Weights of a small image classifier: held-out accuracy 92%, 195000 training examples.
Rows from block 9, named by matrix and row number. Each number is 128 + 32 x the weight over its row's rms, rounded and kept within 0 to 255. All counts start at 0. Numbers have three digits each. After the name is the row's rms in percent of the matrix's.
# c30: last pointwise conv (model.blocks.9.c3.0.weight, 272x272x1x1), inputs 204-271
c30.45 094:160078128115146147140125118142168116136117121147095145143074139094184049127072110135082158118079144211127116130136107152105111103106104119115090103175113135101212142155123189098105190156147100139128112125
c30.46 092:135123147112140111166156158052148136134149102058152131141076139199158111181099128146129112149106107170116133174199077211150152128078130157103118132055112084109162094125129110108120157138123145193094190116
c30.47 102:095085156146144110202100129120109131099102119153100094149149134149135140079060117138135169186108124112114121110147141120096106101098115145140092117120100126096127145178133136141154218167126174076155196206
c30.48 102:176123088183090125142141080150124105132143107180133129107155154099141103171154111125118185113084090127112120134130190114103096100094167111083112103159112151072064214136119089130073144099144159119122138144
c30.49 091:194108116116138167129156250112119238108135172106163113114146166052090129121112123093079114104134145109167110127125114122221152143141108125209159172129151142120167102107127117110178128113073057091117125126
c30.50 097:210139080135106149193142095102155146167074127092135114165111124076134103107100152105092156137194131090109145146155109101103134150085111113118130128157109172157115174169078202116111123088160161170151147153
c30.51 093:125127133165128098140091143149131102136148162161177114141155106131122160078109120182108148130152141081118166121129108205077103066125111217110102116151139175186204139216126156117114181118183118113185160141
c30.52 102:131150169121141129138129176118098126104136139180160113178147135069155161148048137109189146163135150133155109108098110118135126096131080145121103119102141155143129108157146174103127193144109141176151088094
c30.53 105:075071113120073124192099102093138111105094129180154114180179218161148135153173129122153087134116144084086098104122135112096119115105169153140107129097107085100132135141122143154120067160183144128164146131
c30.54 100:093057115104119110149137108124098138161131131065128143111112132111100175126143084088126083136126137109138111159127116119200081111087086106103146144109112144136139088116102136183183096118125129125101168126
c30.55 079:144112111100193101150086102129130098174171137158119128175133075104159107145112131103154128172157070146134110143075142132122148082091154156110129094136122116125125111175217127110176089140069110112109100090
c30.56 107:168093076135053070094156135154149135114070087153097159151101117187117097103131147152064112087214068104124086092191145162160111087147098158140129146161139116171137132116149105083128133059191121166087113149
c30.57 107:195125152129138157166158153114142071154115106140178090153144094102194161118152138151140145163132136085150121120137119147166144151159147141199152103096173102135164089133083137099182135105148186142103095157
c30.58 105:084184147109131096185094207132107165176197165118155119135113173173125084091118087071150135095095120156153123091157206134163144065142145108148121144140151147169143104090145107147107151146106109121091124136
c30.59 098:165144111101160107158048115129037087135168134110153135146117114125128169154062128121121065122094104123118190157154194187156155117063089197136118151096132143178122122145109117118151068114152121186133139100
c30.60 103:145144186139161215089110118132162124125113134151096129130131118093096087103154088124088165166123108093104142100136069085124155105105152117102167112144143177082153215132128120109137149154107106152167152170
c30.61 095:146084122094102187108146142184117099169107122174158178100100141166113148192169111184114176136130181171140110087135167131158120156188050067179068137159102110145117137139037129131050119159078152156137115106
c30.62 109:096127119137195118042170133103149079125111114139085137165156131170155161085146146149157040157123070156106134178139159178102130172094161122142119181099124102133111109068087126110128124172169116109100151104
c30.63 106:139146108149165138143082115125096115152114135118106125132115131113062083167107090114127137147157116112061143158115139156127112078059164109120118136105141077118153140135101189121132100148093192078115090141
c30.64 100:104087173116138191108148173111152071132150082108160135132157107189123144085097128116105120158143114170181123157166145169089145108119147143122109152175146099152133128113121071110091157096112150195111143158
c30.65 116:126145080157177081106168125131084106178178139118134110073117137089145199152146137122116155134103127154125105153146104139140110128118129111155117102145126112109108145131148139169134160126133163155097111079
c30.66 101:119105136163138118109131167121167116064109089138174106128066072168133078144088128173101097138172130107158141110097096164111123138149163171167195139201102108155193134089095144068131116066158135075120164124
c30.67 107:126129084057050119131127151105114176097150185139146157153119115146150168112155135191123174146096093077115109139134137153124169141141186166085128170174149095141099209109100130147119111125131166106130117158
c30.68 106:121126136092122178182084198080093175133158197104137129096168141143145109105152123160082191170139069112174078149169160151154176122148110126117179122119106159149149085113149081140155128102127120128075105103
c30.69 098:151168138076103155171110117126130152149159126113094089149161106132138092171149152083142146090127116178104176102119145118140122139143068194197149099175195117089127116142150168131123159152135210164125059113
c30.70 101:092098169131082122171106110140174138148155151127066137152155131204141136123133178084143132118143141110162107092096146141072181162158156111165146167151153161122087155113142165135140082094136110156130140106
c30.71 102:155082095173193132175119093158060108160079143091134115112134118103063073085102102179110108159147172151129136165113155109130088082113128159161152101154106151100171138174136122152125094092085102177095124138
c30.72 100:107131105153100106133122148115090069124109080086080065091094139141135119165171152092109165139108115149093105063132102157133068189138109165156087139169084208130135152109144126166175155137107139115123099142
c30.73 100:068093120142105134144120089117147105045113146114153154196122160090150152124100119089113149178137198100135103138187141178123190168134062142185148098064147088106112154142120130124142095099122105129130081141
c30.74 100:105059139146150174134147134130111129150061128116129139176180156144114126133116143119123113155120150123153170122166097152168101166151156116153174157106160130144169117095127158219096090094156074146037089165
c30.75 087:151148068146150124108080119157127101118098163140097157131114145107154109108177121168108183135146130106127105117117141162099184117125108117166174149111104156121157253123137090103120072117156163130115117208
c30.76 102:054092093088126093168113050110122168124116142102174098122069190180129144188134166148138160168180133130156142113155136149078126094110158155188157154090095098154160168157123169214142125133189151153153126093
c30.77 111:159123153118130135102197091082094084140137094209156131103176168166105125026149136158111163131164154122114151079176111147125149103098156136168120160129125133129170098128102083145048118096172059103139137142
c30.78 095:122217043143103145161115167146194077108164123100143135123089208149147061161182141106116123150192145111134082112134146097153190103088111117128049127077165120175146136088116146128131167130091178204150133158
c30.79 088:180130092198187173074137092130161123087141102131124103092133075157116121163122133114076134095136105115129151071165108131118116069168149162079150108170123208164096169169135067131150137145142077163117146139
c30.80 096:069115149157135189129171135111127121133128127135132148150145134160155118111179144106042127168122046086122111117092135165150172119083099154096103164189193141128147124102125170117105187139090101124118118101
c30.81 099:175136130148129124128148149167151056046109104175176113132127094137109111109116100193135133188154119132151109065146137150141186096119137109136154076135067147136160144115094110108136170102138166137169122142
c30.82 095:140143107174116116101050184117107100162124110182078110159178133161074178129072096124113080144156097066092169130089131129157132185110103122119173124144156162125043095104144157120133098165064156155140112092
c30.83 104:118118154116144075128145152115120069161096113106110101130133147079157140116138128159129116145190050159146090153109136174133092144171165127101097088129119153190135095186093141068123165175131140136184143142
c30.84 103:129115227127143111168152090102082170138141069117103165146146113123111162056100084164141118136158118089157057176152113123113130180125128131093132100145144124144051109067083105099119173161107121181147107088
c30.85 116:103122151082132101158096093149127128121137112098126157089206139142164158170132160146145125070120192154124138122126128074112106117147179129124145089213182065126146147134148106088124097143122104148094154120
c30.86 096:188107149167133115131115132126130120105113097130096117132133182084106078158124121116141073112140161127107112120151145141131142186134222181127124126158135132125182120098107125162138094128112154137109145189
c30.87 097:162129156099137162091136175046106098062134132070148116145088111152122202114115128217125134127202096128118063112162142127121045172080112123178173076132089101145132129102131115166123139159153139094121148121
c30.88 099:163078215148105112105187184125105140144093099120082119189094176104106125130131104143139191126212165148146084119124193101189078085171146114185120085122152161149110137176172160087120144090115098150151103090
c30.89 102:112100106126132105154143125115097117089134113124185125187132070132069155146119108137166140123129171123120114145147084195202155135095118113098124160130112091122128148108106112177139178066184166125099123142
c30.90 093:123108116134087129139129127104124086119120199113188167161166118059120110102114091153158158104148172121111100134108101111141175166071227120069124110137092143151100211113056150177115198133143063083124180081
c30.91 102:139113088107132125105095121090156052136141076119076083146127079095178095161143104101064106103060112101101090133095080128131135094143160155104062089207136166089094104129135133113129106149155121137112094124
c30.92 088:153161113109195174166169118142167159120064097157109194089095143148132131136212173173067187169088092154103107106181132127104153136115163058136081139195112179174175117163079167156091191060109151114138088093
c30.93 105:119088188158176125110180168149092115140133079075149095128176163118158119127118162146082179094148095169171137113149229159193047083099159159122148061119146104134079185023108141088136107109077148178158139110
c30.94 105:112135079189167152087090148149103090151132100118074121114133177130107166148109126126141152146150149086143090162085116046069147084105120155050143156173114104096093159100146155112187191092118133116119132100
c30.95 111:165099168147101158084114227113149128151160154114141059062045151163086176164130126117132161042126143094124060126172070124145073142168105177144175078181100103188098137172113086124122136104135089110184124095
c30.96 104:121112109149096151089076131154146084099068173129168146135153098136093129137126154108098175139152067148098113141086098145089102152099142133120139095146106185147092180078121062117129108119158135121168093126
c30.97 077:130119080154181128100062129088161120112137103172080115147109095077147141153142067089093149074115143169124138103086165140167180140125115187136137135165100151160146098145166141144096109103076089128122144150
c30.98 090:148054137113153140160140083161184086128118171161127169125176042153126150101134132117072119159129072086208092148175113166109130131153122120115157158078105203127135165067150144073116152155137089108128155122
c30.99 105:131161089108119106096101165104119125142092104116122100146109125194112140151155188093152143169136093075121140099132140119083128099105087249118147183161118169098187094122130124102118142121191115086097086115
c30.100 101:132158116110149154163111122065112113101202160137166150141138110148118171131103151144114098108097164085160115192092088113160115089122068212108116211115162070132148144096131094138131137075116111096087162135
c30.101 105:194125141160157208092099128064073130147118131146152075115137126148107114174118150182136102128118057127156103137143089153109082166088124139135079120112175178155134088129148154156114138145095167155138146165
c30.102 109:099083109146064096184080155128113127120128172089133145103092119179067120147093114117134184169105088111101148134129081114072130172189113123179143119174133140126122187126097099095172096132101178160176094131
c30.103 099:123155149148160139109161109108179114152134111139076057130214141089089122193093111187098103151123084112142148143126103148112069128105049141141117171176088143130092169158109138101081145076127110146112139141
c30.104 097:075144113220117112157092126121079148209082111113129148128121199185068170144097090174079123133165163122150169151095205152142148112123138101158155128151087205150101099118198113126159104122123099059133131078
c30.105 093:078129078137105144164104117108131101136082185093176170148208116151128089157127178151137142109103194127118172085118103181100082078116139177084220153051153176142104164109154133129127134105142116085125106134
c30.106 083:119171089198142126132143123160159135114169142152112149155134138096163089094143150188104163152108097158143145108112200084147136086132131080072140116189137090107141151105187089113099155095106134117095139165
c30.107 101:125161173119189131217137093116127079097094110161112119163083119165165131126101195118142160106167131117107091147097161135095112148134101074145151105146164089188108052125213149064123062155141105164088113098
c30.108 097:132156087108162117187076176170057138112159162187121048140128095103151132110131150171130095165096166138123132137089087135139146110139065176130126138101135101112166164106120174094136094082174161173080101185
c30.109 097:103086104130103185121137121091161077086174107204113081210132104118093064151085131132141132123166093167093142125121070135149146122153151161098134131134093120170129146092080120150125145042153111159110066092
c30.110 106:160146150103120114147108177156039113203048114157127141152185085087131104183136079120105115104187135155108095048130166150151142134154129140137152116085116121086089085153089119138113136126079156151097091165
c30.111 107:115134160159151125072134151091127157164108070157134081084202098117095139066152093068127171133157137084134090166168110124115118217148104157114114084166073105111132147109180152168116066125124092172102173100
c30.112 067:079112116166140186156095121076120090114081105172084172170127117087135116183140138120038090153144152158115067111132157094151134093075088196152123189119159107134102087139155118105115080120168091138153139181
c30.113 090:170103123093174140175170070112141088187145221125103162175110079120126081144157161096120115074137175130152094159082130149127138130123193126116107154103078116131208180134138117102098157102133101207163115107
c30.114 095:098134092135111163147148087140140054074155128182123115145161117142160075138091125098093099094151104160079122161086071074131135174102165129103112087120186157143110128177120110151141086153101173180142126188
c30.115 103:109129171120104161125134114121101131153146145122171111124077136126162068167183139163142109124066185057147142127151160058109107157137076053146155101134133211111178115150182113143190111095145118127094094155
c30.116 078:128129216114123139116119105200090077113133075153143126119128081124108153204096146110096121137110157119182090157120061092079147069056120102151150166118126158161143164180208160157108096196111130115135136113
c30.117 087:178152102123165096163148094150154147166145106104127172148155103174167173113073160101129140104146112080185111191125096177114139161128156183151135212127101193133072142114184141062074161139168182105133147154
c30.118 105:144134165159175138100111138162143129128088088125115134104177090124130054193153128186110115113185110153185132115136126107107148105141095110101100065166184136028082113052102136160085175101115137161110154065
c30.119 105:053090104128131150182157156165084128079123156136065116138130173115133171091169128108111172167102135128127123153061084093111065146071110072150123181111155176147142133170074167063103121178101146142128126038
c30.120 080:174157176115113140186133104165171159106167174107107103141179147100147085090174149107144147077154154129155102143052148208160098175160203132136116185129173089106159179085159173095132090070122148147098169111
c30.121 110:100065135146146178169093099181156121110103099158155163134174107163137124132201174118162060074129139117146171193136134069105178158172137105187171125057130128094136149172111164137106084121144117126189065147
c30.122 098:102105151144131121096164195198146139127162101086137163117207164142166119133094099136128125169191092082123088129148128134139175197112125092145122124102161180099138107110175153206117141092108152152120138120
c30.123 105:180092180196137098138132152119143132076140050109173140101060137210150107142111091155112109076168186084101120087100089111109099162132092120162130158109135195155114172109178127094079132235075150161145114151
c30.124 102:127173150154101161149155099156179137115149131158176102142127084149134141113184172176111117104077167143163094151082142114144149142136173096121128088058156167089162097112165164119138135135088147165106091113
c30.125 096:131138105164171142151159142108103142098164176099114179179190136149116183144187165141083137139125172083199143157073167173091134141120145170157189118100177161148133176148143128106139126131143064143185161115
c30.126 098:116076184094098099163176171152158157156159122154141113090083096142172088099118155101137119116132114070117123127149098118158099149129134146166155129136110132101073141123157176133152109140175129177153110130
c30.127 098:141150172135116077099132115207157179125156121149142142072139131087099103178110113157095067120158178160109085145128137142104169145111078091136088152168123194134090173157179116129147091162103115141181117140
c30.128 097:188179135112134135155145128101177110100114119135092130173148119080124120141116106150095190108159137113093176088106205155199084143142074074179145146127144170097122086106157166107096137107077119127077117055
c30.129 098:054117112152129153121122105156160104109120109052120190115110123198105028132100159134150161153106094153140114180132086113126101112080116182159138106188135106172097084109153115140159113107206108150137208163
c30.130 108:087147116148132165094112184120069135205177047129134145118131108150121102186112115156069082136155187107170105159121205160091105123088130135162123180098113087121131117144132151095095147081088053102145149171
c30.131 099:054069081171088172131109214136091034153114137098113088111125166145118082148109149114106140112061147100124133125050152077101115133097065075126151089149118191112135105118130170055161132106143123108079093145
c30.132 106:114162114166112122138171138103121123106209077131144131169141141157162131101112152213087191178116127139211166152136120103088119110151105134149087127159133149139198190142048144100187177115200134075115175149
c30.133 105:220127139144109148152149150158113207100071152138097131116116139116138082111072185149096148100163125141077087086096177116158116166113145126190205112111099201121116124120134162114110135092067145086139116105
c30.134 102:076137107097197089146171149157112110169118106135127203129169200112121110133133151110193165114086166164110051099147120091139151129151107120195131132110114106112112139127136155131131119113088096131118091169
c30.135 114:135150065118126196130152134134097143061143136105110144176174148117117121222140136092135168122162184146133109089092111199114126095167105100138144079078080052153110177133125112136107068148179082105107191137
c30.136 096:156128124173160056195070143152206106123156162155188124115123149123116092116098151166097181136094130129140091167129126142146132084176131129166119131120150146116160127174156112163174186109198149052138130147
c30.137 087:124117171178132130120083091145066085134120140164161068084113124116130120137174101135096151137105110116196101140101198141143123107111068190086126134135109134148124127160128101136145101096074168164093159156
c30.138 104:144108125167119118137177153107181124124196132124059034086144140127113129075140135226144120126142085191185123141135126096116107122145160068136113087117118130170149084095163110168111037162116113171065134118
c30.139 099:098092104108090139121113152129121185094077070100169098180123175148180125102191194080109117147148120140147101150193121197134117176183105134107060103110090168085187116156121123176086117086083140189140122144
c30.140 099:125052114127089124143118116117151121141121174191159128107130083163130192117141133188083113166144164140098143123209112141153085087105112140088108140192120121110170168173186103145152145109122148130163154103
c30.141 105:121146095089089184114199160090170161121129067102126136096101093126111156146106155125169151116087097100117104110096170126142161119124098111148129058091125146172142119051112130193113130130097131078136088074
c30.142 099:149184129191136102128107133134149140145081139128105162168145140147160193166142100195141111050147110124209120159167082131155091102123124175136165143109113151096120118137126176134080133088135150147147142136
c30.143 106:106138186088145175132112098187109079126164134181068140099094091117085054095136149117186136169136110113064158104153097146193162125156115077123140106124160125103166180188166140146120194190136118164089146126
c30.144 100:117119200126189143119086085138137160149099123179101144094096066122102062095113138122138095103083085135125152145117086182101160150137134135142122114173079082125153161132079143191130157068107176125106111183
c30.145 098:078107144094139091176107096160088118118128154131179087188141107141120084138085178126103094088130137163199102172115102079145115148146102107103135135069056071117093121101158196135081148106161127116140076178
c30.146 102:117169105137119099176086157158169150138157136120072096142197149118146065218089162122055098164134164095147124124116159068175138133085085113130067103167090133115151075096054145113141142127164206133157087081
c30.147 111:101094128104067056106115171146198119161150113126175144116139100176107112121152131140081130126135173074110130151131092108166140073118102202119137159113115126117131102087131158091163095129182135112086151061
c30.148 087:127154116153157134145157157148091077124117114106193154159124093168210063131073126140156145135135123127125175150137087151129148094101208164094134160176127150145135158118106125178138183128211109090136103139
c30.149 089:112118158088118122125174100092243096105094169075145213092114179154152145070130139112177155143133146059156070051117092130080127111186201149133136125175167136152096141139097146117141131086231162123118134116
c30.150 101:070106100088171159112126132133183105105094114117078139116163067106109106171099132096076144146175147112120079108083118141146179064091108126109130127121163205103109148126127124133077139102143206132140108143
c30.151 111:117102149061105160124115092186107174102126144059113127143101149188172143124089115132201197126187071105138128121096104133170168166208083103077127154175157065155114116121085094113240114149132120146126115174
c30.152 103:095115122140167088152130132194118162150132139122086149091082124098120092151118122150099156102098141148104218069166137141212185086085139118167101176129069100145141152189103143145162080155147167111084148122
c30.153 090:130121144178148131125133133124140105104123124114117050124134106060158113143158177130113115159078115126082127144086144135127154128140121091116117141187162108181116088088135091148124135062101140127054090139
c30.154 107:127172141124177103088171175137131142130113120114192104098087079097136082143139115141139152154079112167187095174170127110140130090073038130196104128102144146164145122134125164134162096076099097107086108109
c30.155 102:110071115147118121141128080151162136130015102105185168172188114081153068155108131140170097119102103154121153192137088137156056173123115116103130121158134128124116136109065157133105071174150100124084124116
c30.156 090:116110109123158148139104154121145232159115137139135139164126126089079117128106087141164118081135145035134196105189145137166122095118101099108111119171166170127112120136131100103136160139098092175166133158
c30.157 100:118174080119157166143125127069162134124117103075201133078138130095104155106167170121179164094131138131152142077169194163122110151128125138145138127156061091159151086182116126123145203098187129093074086161
c30.158 100:138140136142177087161160195066120194215156139084136121123117157136154098122112102134166085076138086126113137128154162107118147112163113054136138062119163156132121105136151127162188145145108099131154108103
c30.159 107:111099175068139152110087113118165177118073125145142089177125112090109138084121126110084113092164156161143135089149107142138078169150106162130131127172133143137082128095089167108091146148131124159118168084
c30.160 100:142075110118123118093154093144099115109148140126175148163096073109153182111131133171110131097139158147141160132095102110164089145167133210173175173123139121164153157073096136145151157156138131134096129149
c30.161 100:173117149125139133097128172182152153138072100147124154128150123140103130092117101179091121131103159176124148158083074124113148180133108158079121162104162139137095118147105087116107122197154166142113117113
c30.162 087:110105075104097163176076088199118070108085129119102177173095118105123072110078122180096164171162141185112136095112082101146145156084114151116127136157090117157110214130097140096095138137159120124166148182
c30.163 102:070176119090124115079133177149117178116095151096143168105128141136067131114144127160097083115121124129115087155122135132167150114167140094104158129087119127130089131110110138094141118126116094140167160149
c30.164 104:162078092138147096108142081135177109138080093085050149088102097131109122092156140146114153129171150147151122097148150121114210111144112164101080082116164136065108093111126103083142137079121134111135116176
c30.165 097:146110094197132188101105147200109111199078129159191094084095150090141119183139153121137148124112134152061158062096114136165106139144095132117133096144097121086169158065096112112122089139141202081105146146
c30.166 105:093103122101100123133077130110133112179117155081172118109171141067134088139126155144128121149109095136115096114060123132140121105134200135094120185150152108108163117150128151071125149117096178131142114146
c30.167 113:114143113107112181153113094128159125064138095127169096104164132131114116153122061138086152175132112134093139117131144058092160194183096146152085106096108207097067174130106146224114167146073104136149114126
c30.168 096:189156146185136107126124139075112207138121117089147123113155125098129156101139097106108124128143179168070128131083165121125102119141088117091138125150138164152113080083137179104121117163104188116095099092
c30.169 092:108128162095070085129130165122167087137082191146124100115102172193146123188151147170120141037111129201127123158116071148118132062154162109162120165153137173142150166194113118090136126154100162104148114098
c30.170 103:087185087110183087103148108159120169143067099145103143130132082095151087135111075078113143213133112180103075106137146085116175114088156100166095075176093146137119193127143137109140133108191150101131155098
c30.171 094:082103149099134148134072108108115138137108113151109159124143078105139102168154107166131132184109078196215138185113082149140096131164105060088161116097133132159209110108129097098103110131122114135174108160
c30.172 091:126151106175120105132102135085136180127154167130096104156143112147151116142194108152137194114087122102101200135140112096158125128128166181107141109208187158113130148135111134149202141091085128122139115056
c30.173 108:138159149144087147118139123134130126141095120142137176158118162111104163130186074129109143104182132158146141165139170176181135143114133136144113147137109109164145121095121131156118099108085185097085081108
c30.174 095:165170073147055176128147166121149116098143099097157138181112094155115116072138117150155155167133149138135171120108147062157142146146148179116087085124133127101096137154110140146145200139202100163140150102
c30.175 106:100159184110112182185123073127086084119137182129140180168114100134101134131158151167171117100171110176136171087159130121147093098171157140066139176166124118093147160155072165117085120114176165139117146144
c30.176 104:100185121138090102132109132195088081170156195129148146121117149128090126096109124138071151103110105080115154090154145143159162105089113107121119060146154127164103125105135137104092095136070108113130133146
c30.177 106:148158122107091150077140171120182112089171156138143158084166122189100111108131122136129168137120130192132179114176151183175111124130174165102126136153144056084131115087124118120169118092093116121157128097
c30.178 102:086161108141165128118227136105136144149125123149134083167122087135177126150077187129167067161106067139100140103082096172100157164136130094091140171168123123127124085044170116128117173130112154179149136093
c30.179 101:161198100160149104070135090107088139105129163128173138089156106244118180123114154078063085141025068117100166082173143154076103178199132100147154163146112156185145175107168124156141091106120151153110098082
c30.180 102:134075145192203120137103165112124182124138084094158092125148202086153074131124090136162088099171147103155124107139233143111126168095102101136162139099095176102130138124166077110129127129119079126140105106
c30.181 097:080139143116143137106087084111174147128146126154088079117110108068130111109146090124068131072128144116125116119154177156079191103139171119142103175165142107110098152166074104118154085122092099096141130103
c30.182 098:123180197155135129103098090108158134123106114119147137108119125100195141101086104158159140088092152126222137122107102188143199154116143134149198136083191131096080146139167208149160138085110116160154132124
c30.183 101:103139141166129077108117112104128095130094200129148111133150117082159063171137133140109106133120134139121053077092166193140082153123114077078124156151125133109178073156125131105160094163075123147064059097
c30.184 102:066172136146126213100198115135094115141182149168104149116070128084146061195112096182157063131120169131133188133136153160136112112107112074091100157146144161157168137187166157128117151153180080132122108161
c30.185 098:109187123201095155062172149080104132183093185141112131124064181163095127079152136105158132104092104125144146083163149150116154186152186150129121166040086133088142140155055092143165128151136140143046143116
c30.186 114:105048132168184130074157122154135083108162151140146105149090105133133131143127181147063133147104124154158170118108121091115131115040148105135142079180202141124086145074108125170056147145157170135145175107
c30.187 098:194115158100109160122117211115109138127119196124159126115086176129153148116085076126104131137099116162133147126146126127085132179165119130119176158099077131112139149129134134165111147095129106123146071136
c30.188 108:097058134164164150163122137153147131144141159109101119106128127158110114135134154116107178129155128109137100124109202129143101098113131095108087103130117131132118126118121113127123122092133101135126099094
c30.189 099:108127153094084197146115094093103097118146150099142104115128157099173150134098090179117103120183121119153141122145108097155127123090115170101224102118147087133120025136145161127091183121122133155153086159
c30.190 099:071143104184132122102158148128105116153152132186077163146121132113124142128122121190077194120188138138139174074166086131148116131149117116165236128134139121113120137129110166133211115118082081171135110126
c30.191 106:084158130135101119086159181146101120086150095091169120155111104115151098109110123045142112089120140123099091105122160123137195155177153118133081086119072110132115201092084138141125088094161110113130098163
c30.192 099:127138150104123081087163103185064144072166106155102205128176146138135103066087116143147141096112212134118134152094121119148140096111120106163106123193121191121153167100203114114116061137128099112123121136
c30.193 113:176123174155150142119118127131136114130124113107111095156097149154118139076193122151146127090165104077109123182117163202123140157185133149164092133093126128144086105074167140105129145127119089122134146118
c30.194 095:098070163169135163115106142103091153094087118153143123148148112127125122157119102134117084153078093124161107159105112133107101101087163098119093146123122120188078133128133152101142143150089094115134116187
c30.195 096:099111126173151147118137166117109180116125103147154106181145151106110194151219080098083105105054139176120123084140120111142191134133124152151121150119114138123159126143094088158106070116087134097147151127
c30.196 096:187145146131183099123148153129187083162081116139099100128170145080118153158171091159155150120146116145138146107129105123129114185160099145144128133113114180098152099138073107105101125125088170147090126138
c30.197 113:091187171082139205107117080151074114183176156140123161117112127135114165166101141068159110114161169160128121155167187095165126132106109105119131094115077144148182108139109143104131146144167123173103067108
c30.198 097:110152112127142144146090094135088140109114120176130182133129126097119081150159154125080104208108063180107085134118116124130112089109084192079100136170100118116181191108121121141120141095114104068200160113
c30.199 078:132130103175206138119116099089107083147119091152095152103128101063166115122130116074123116117128204208148085105167157109185141138109104147118200084152156137222132086127122105154093097123143155105104151122
c30.200 086:086038099134103101145047131150099109110130076182142104237167085124119175152173129140103126099099082131158122126085114071132165121081105095120130140127082098154095122119147136118083144133150096113106155151
c30.201 106:097126183155141130147076122126138122096191121111137136115149153166153133139153083152075168135093149140103176080057122082127124184102077091136095148172112124130133122156099108062122176138160204123140172101
c30.202 096:184158173132128084098185193128093133096140130085157177147133105132128137116125170178135060100070177080181142108059140183133107162125118147143081153165151118197151178176183161117120208133143104065097166166
c30.203 085:135137128130126199159177123154109144149175132180163171158123105099110080103100128093150128108136099106094133134058142144107083050149095162107082117085118148132115106128157140080086128094046106181133105100
c30.204 116:103105178068112084168163151109142185117133149151177134153132151139144084098107103202110110103120133095130099093191189144229092118198095115178183106075177113183174151143135127073194128137087166146122147105
c30.205 100:114092172110082079157149135108089142155133122119163118142097163134135098147152168151117102134151041079107078139110134105135160170143139104153124174135148173161126206133089083132138083099096152080121188117
c30.206 111:173154095108115088085134084089138094131161075104117107120114162170097128113127183100078142103126028124161138090129162094122095119121111166133063137110138085111134139102110120056115146108108153124150155142
c30.207 087:123133070144112130198080116139117122091140145189143154159148077132120167145113201155101086091151121146178125083119093129135123154184144120151159083147098089131110169137075124145129138108143106085147129196
c30.208 099:114101154151075170167157097090128094094118102186104184109139150104108056162103123165091102132130094204109086163164071112154115132088102125070148101109124158120082116116116139158069151175123147108095115146
c30.209 112:100157127116155136083109210142056104169088047100122150139180124131110109081084184137121157132093094112112137180130070114168072087154063155135154141147132141086179105130084159162137055116112121104093092150
c30.210 105:131099066110095170137189139119149124144114125113199097116112138110068141124145114203118210151107128123109135172131080105145126100096134073134153136144095134164083163153132131132150171192097150124071127134
c30.211 111:162037119110164155150155161102149136131141054150112134139103211160152110134131100132137094182131176168144126135182114121113174169203099112120120136123223148133142135244094191117180126186129144151117202132
c30.212 084:110141163124156128144171098110120068085167089145153129167074140138164130157108104181127169159115100136129135143091136129127128083144116104122151137163150187212123126148083139131082193115117182049121207149
c30.213 103:120087132164100103102133147155168158149223200117123105143125104087156150059103136116143134090110156115162095053134140097152128117198133121122139121133122145100146104092146120120123112129140144114179069092
c30.214 109:093059130139134124162138094146186125094156093117120149159119076143126111131095155156090103131101112077126133143055117110089104122063167134119145134077117126134145215134098079134106133155157113074183111181
c30.215 108:198094108090099134110098151159161148172103123069174144139128162154111136139169184160155114150180100107118154068127131172132092045156200086035161112154107156096151169112091137068106158113185075093118122156
c30.216 100:167153166125131115093100130099125138136178065134098126144134161106137177128121158085083099127102121106185179131120140076115077113129156100160070106192164110127123119152138126118126192130123141089160130117
c30.217 110:121151105124095153112102155111098150150118133129184163182126140126081170108118166071081082163099190136114206108088151097148111127109119193115129113086175133205146135103117098127178110150127126095197112121
c30.218 087:137124085126115145185103112097100116103130173154149104152117086161167089121133146139112115085124157115170146140081105122171155148093115156084137111169095119116118068131112065122097061117141158100089146159
c30.219 094:138137118133150174164100120215138118099199094136084161125155087185134176134128113123179114124135108107166136178162063135098123126091094077140104122076100118148167169135097095142065063108094105144138097118
c30.220 097:130124132167100143138172128121167089128145079160138134125108113130142119114079183107179144122155143084111068145133131110099078043123134190148124160147111127155082166136111140117192123101107163121125140157
c30.221 102:165219125191142125092115113135155116136128065133101098126182156203192159100160090146090081079136168119131144068091156109127133068176157173133091199114114111166128074094153054125102104088086132106086087177
c30.222 095:095059123116112124105142162140120152123085096172094080156124123133184136108134133138101066131174091200091138126119114101099186158141089091140103146138078122160075092142082149061087140130129155113129100078
c30.223 101:096127102160192144134131140145175193148178131107111123131089161112086086129104093184148092135137134103135153144119114199140148173089121122109132133113191093161139147152107147150198142119123114194132112129
c30.224 108:167138112110092150181097130122102177148147157108173108144082191126089068128171163151132153106196146126114128103128146095219168138150152119193128111169094178128117148157140107068140113069059163108127079105
c30.225 087:102135102113158123180152092102160082110144125197122171132148129070157110136150168086138095150114101155134117048135173167139162146103096131105199134142125129093106123148154140120122110136097139084137071076
c30.226 107:121115155164136121120163150139101165137173130128139153135210215130100105063086153079123158116118066166070116144182166158159160141107076112132131134152096143107118111134177108138128095096115170108146164121
c30.227 105:122102088170111106140108142199109143216138111135083087096150176172114187173157098114152160140116120156076144146165090144142062158139116116161126133130110086146130066079176105167091117170145147083099206161
c30.228 110:148199116142147118124161119199129157131118131146204090134144116133069096149117157127111133159145194106104098123121117230068144156092132132155148134148131105147137166140145158185113089128145171072169135135
c30.229 098:143149073192203093180111137167070148208129117173069121206153142140150116167105117121072182177142127179182110148113169086123142151154114130133134159053126144149175187166084131133083122134069165068174099132
c30.230 091:088114128108140145151164087127092104090035131173113127203118084068065120143195093102112083091106227147142114069147130091122104097201120133113149138159112133171165093138140142113106155143099148130109077104